Rows from block 5 of the encoder of a small image VAE, named by matrix and row number. Rows with one number belong to one channel. Each number is 50 + 15 x the weight over its row's rms, rounded and kept within 0 to 99. All counts start at 0.
After each channel's rows are labels from the 100 images, of 14976, where the channel reaches its highest value: "peak on" is the class under the peak. Only what is clearly more common there than usual is listed. The data: single toy objects rendered from many sides on busy backdrops. In brackets: how many of the 100.
# convs0: expand pointwise conv (encoder.blocks.5.convs.0.weight, 320x80x1x1), inputs 0-79
# convs1: depthwise 3x3 conv (encoder.blocks.5.convs.1.weight, 320x1x3x3), a 3x3 kernel
# convs2: project pointwise conv (encoder.blocks.5.convs.2.weight, 80x320x1x1, transposed), outputs 0-79

convs0.235:43 25 42 54 54 51 90 55 72 14 57 67 51 51 59 40 50 49 65 20 44 59 54 59 24 45 46 55 54 42 29 41 29 43 39 47 40 58 22 52 63 46 81 59 50 23 55 75 61 46 43 68 78 61 44 49 25 55 18 17 39 50 64 35 62 55 62 41 45 71 55 29 55 45 39 56 55 52 37 51
convs1.235:55 69 53 34 21 37 64 57 59
convs2.235:54 29 38 53 98 76 40 51 76 55 30 74 54 43 42 34 51 42 52 23 42 43 47 39 31 33 57 72 81 44 33 33 49 42 43 55 61 51 57 44 39 58 84 47 53 47 56 42 63 24 35 66 42 60 33 45 11 50 41 56 44 37 40 55 79 41 46 19 47 66 55 40 53 52 46 44 42 36 52 35
peak on: part in the second colour (39)

convs0.186:50 40 53 50 46 45 51 47 55 18 60 21 51 50 33 50 67 50 64 60 55 56 39 93 36 66 46 28 54 54 57 55 51 68 75 45 84 97 26 35 50 52 60 65 49 43 64 44 45 52 85 53 44 69 47 55 35 51 58 34 47 63 45 43 69 51 49 39 67 48 55 25 30 52 20 42 22 49 50 60
convs1.186:40 38 47 31 62 34 36 24 38
convs2.186:49 46 11 54 49 57 59 47 62 29 77 39 53 51 30 38 48 68 41 71 40 51 57 56 57 49 53 50 31 46 52 43 32 79 58 41 22 87 37 23 56 47 39 72 46 52 42 31 53 30 29 31 55 52 27 63 24 54 47 50 49 44 61 53 66 64 83 37 82 73 46 67 51 37 25 53 50 42 47 51
peak on: white part (38)

convs0.169:65 48 56 48 42 33 74 46 82 42 54 54 49 62 61 38 28 39 31 53 50 31 31 38 38 58 50 59 29 48 40 72 89 31 51 22 63 30 45 19 40 54 48 48 79 76 42 37 63 64 61 33 21 43 64 49 57 39 40 51 52 63 31 62 29 38 52 61 64 27 63 45 73 52 42 46 57 70 52 72
convs1.169:48 55 52 47 51 54 57 07 40
convs2.169:63 37 52 41 53 57 56 61 63 61 62 55 43 52 61 40 69 48 80 70 42 45 16 71 28 51 42 62 28 38 62 82 21 45 73 48 21 38 41 43 30 52 60 49 36 27 37 41 48 52 47 38 30 01 42 67 61 27 55 50 62 57 68 58 33 59 57 45 46 63 44 31 36 67 67 43 64 58 38 55
peak on: part in the main colour (48)

convs0.168:42 74 55 55 56 60 24 18 61 34 42 40 58 19 33 44 39 46 24 46 31 63 63 43 57 62 70 35 65 67 42 74 61 55 40 31 57 63 73 62 52 51 43 30 62 83 44 59 22 45 45 31 50 59 68 32 54 56 46 37 19 34 43 36 55 42 41 61 52 68 54 40 55 59 11 48 26 64 57 49
convs1.168:32 24 33 54 70 35 51 56 41
convs2.168:34 39 35 68 29 56 46 57 38 13 56 46 66 58 50 56 55 50 43 51 42 67 63 60 61 34 49 64 63 51 35 64 35 65 46 62 14 92 52 48 40 52 56 94 39 26 41 50 50 51 40 48 52 41 27 56 27 74 52 48 33 48 66 47 66 54 39 46 43 65 27 47 35 56 10 45 45 38 62 29
peak on: white part (45)

convs0.254:48 68 56 52 73 27 81 86 63 65 58 56 58 47 55 37 16 47 35 75 40 26 43 54 55 61 62 44 43 59 74 40 18 60 71 54 52 15 55 64 59 55 68 52 22 47 47 32 50 48 41 48 30 63 66 43 51 49 57 51 54 72 57 58 79 73 40 48 54 74 45 36 31 54 37 54 53 70 47 37
convs1.254:54 10 39 45 47 65 50 53 49
convs2.254:72 75 43 37 63 15 60 60 77 44 46 41 26 36 40 61 73 57 61 69 72 53 62 75 71 67 47 53 57 51 27 32 43 49 75 74 84 46 19 38 24 55 58 48 76 56 41 58 47 44 44 40 50 37 50 52 68 33 61 55 62 76 34 56 36 41 50 48 61 60 56 43 78 35 60 53 54 62 50 49
peak on: dark part (36)

convs0.148:55 26 39 49 37 18 46 71 19 47 55 56 52 50 39 52 38 67 74 56 83 56 36 53 63 27 47 15 57 69 79 54 42 35 53 70 48 48 36 34 48 55 43 57 58 54 43 69 32 45 66 73 72 55 75 51 68 55 41 59 53 28 54 38 18 31 39 50 52 40 53 47 59 32 59 48 88 44 48 58
convs1.148:55 62 56 42 89 48 56 63 55
convs2.148:37 77 49 55 56 70 36 29 69 48 67 32 62 63 60 32 62 24 33 29 24 27 41 54 21 65 49 52 43 46 48 41 62 73 35 32 59 52 57 76 65 77 42 53 32 46 51 39 73 53 26 24 63 58 27 42 24 62 60 39 43 50 42 44 77 63 61 50 50 57 38 37 64 41 40 57 27 69 57 35
peak on: part in the second colour (47); part in the main colour (40)

convs0.223:58 69 40 47 40 75 53 27 70 39 53 23 49 32 73 30 58 22 74 57 59 70 36 40 44 40 45 36 61 62 12 54 65 25 38 56 57 53 34 32 61 47 53 51 52 67 63 40 54 76 21 52 43 37 69 61 52 47 25 51 48 49 53 42 30 41 43 67 46 31 53 26 69 19 51 54 75 46 55 32
convs1.223:44 51 47 48 08 47 54 63 57
convs2.223:46 39 67 65 68 30 33 44 48 63 23 34 56 57 67 25 37 28 45 18 24 59 27 34 32 47 68 37 58 45 37 68 56 40 64 58 27 46 44 65 42 33 71 39 31 43 55 67 57 68 44 60 41 48 52 64 72 46 17 50 45 70 54 17 42 28 67 66 49 46 50 57 15 54 57 56 56 61 49 35
peak on: part in the second colour (44)

convs0.185:27 70 42 61 44 47 72 23 56 50 50 58 72 59 37 46 43 35 55 67 51 34 59 52 46 44 62 34 64 70 60 35 77 24 54 19 42 37 64 44 40 73 67 65 44 50 78 57 56 65 41 25 38 39 59 75 29 66 40 47 35 20 46 71 75 66 62 23 47 57 37 23 40 61 51 55 52 48 67 48
convs1.185:22 33 63 50 69 38 34 43 46
convs2.185:32 29 59 59 45 79 60 58 28 22 54 55 61 72 43 41 33 55 65 57 49 70 42 63 67 55 57 34 57 48 34 47 43 58 28 58 51 64 74 50 71 87 51 53 72 74 54 38 57 54 40 51 61 51 56 47 39 99 29 52 49 55 76 67 64 52 58 38 52 63 39 38 63 77 24 57 55 38 64 58
peak on: part in the main colour (47)

convs0.179:54 57 46 43 67 55 58 36 46 61 43 20 48 56 33 39 76 35 37 63 42 29 55 49 19 80 64 79 41 47 51 74 61 69 44 38 48 59 74 42 44 52 36 55 33 22 70 45 71 63 62 35 73 37 37 26 47 53 63 51 52 78 51 47 52 69 72 18 52 69 44 51 51 44 50 41 21 69 58 62
convs1.179:23 34 49 26 33 43 43 54 59
convs2.179:47 45 51 50 61 38 53 48 58 40 55 23 61 50 43 62 65 55 28 68 36 52 79 75 37 48 23 89 54 36 40 51 25 50 72 49 73 66 52 64 68 58 38 47 24 49 28 50 51 20 70 29 53 54 45 59 46 52 64 47 46 73 49 61 41 38 60 28 65 57 37 57 38 65 52 46 27 96 51 59
peak on: part in the main colour (38)

convs0.220:45 26 47 53 49 20 52 54 74 61 94 36 50 51 30 32 60 26 49 61 40 56 84 44 71 50 56 32 19 47 78 86 37 52 44 39 44 50 70 29 35 52 41 54 47 62 35 47 67 64 43 33 55 36 42 57 36 49 54 65 49 71 31 39 48 26 63 44 49 61 44 30 39 41 46 69 41 38 58 34
convs1.220:51 49 54 55 08 41 52 60 52
convs2.220:48 32 35 52 58 38 58 47 74 46 99 39 61 31 32 29 66 59 68 33 52 64 69 59 69 71 63 47 00 55 59 50 28 54 64 44 54 52 47 25 50 53 35 56 35 52 42 43 63 70 52 46 50 55 33 75 35 53 61 38 40 54 57 41 56 48 60 49 47 75 52 27 51 59 61 78 62 34 49 72
peak on: part in the second colour (26)

convs0.73:29 59 58 52 57 58 52 45 53 36 19 48 52 57 38 72 72 61 48 51 62 31 24 48 21 56 61 41 48 44 46 58 77 62 38 39 49 62 40 54 70 46 68 40 33 45 45 75 42 63 53 54 60 57 52 41 45 66 64 24 31 52 57 56 65 47 43 00 74 40 47 51 61 35 38 63 38 99 44 55
convs1.73:52 43 34 44 43 11 45 51 40
convs2.73:39 26 40 44 54 68 52 61 59 15 51 51 45 74 46 47 71 47 63 55 56 55 57 70 60 57 27 37 47 74 42 84 44 57 51 63 55 77 44 26 47 57 41 59 61 46 58 54 54 86 42 53 63 55 55 40 44 71 20 65 56 69 84 53 49 65 54 30 64 62 45 26 65 66 11 64 37 60 51 61
peak on: part in the main colour (55)

convs0.206:66 38 55 48 79 64 41 52 45 62 42 41 42 62 54 48 17 34 34 51 30 67 56 45 63 52 48 36 49 66 49 58 65 63 33 35 55 78 64 68 69 46 26 52 55 99 52 57 38 55 46 46 52 71 34 50 50 48 58 42 51 55 21 49 78 55 31 63 57 38 62 69 47 43 40 43 51 63 45 43
convs1.206:38 52 56 23 64 72 42 31 42
convs2.206:79 26 41 25 53 66 72 70 45 67 64 61 20 61 56 69 70 66 57 54 74 48 53 55 26 43 68 49 42 50 47 59 44 65 65 61 29 37 42 44 16 72 66 45 45 24 59 56 64 57 56 56 42 46 46 45 66 22 43 63 74 52 69 68 34 42 66 38 45 45 59 52 73 77 69 54 47 59 27 62
peak on: dark part (45)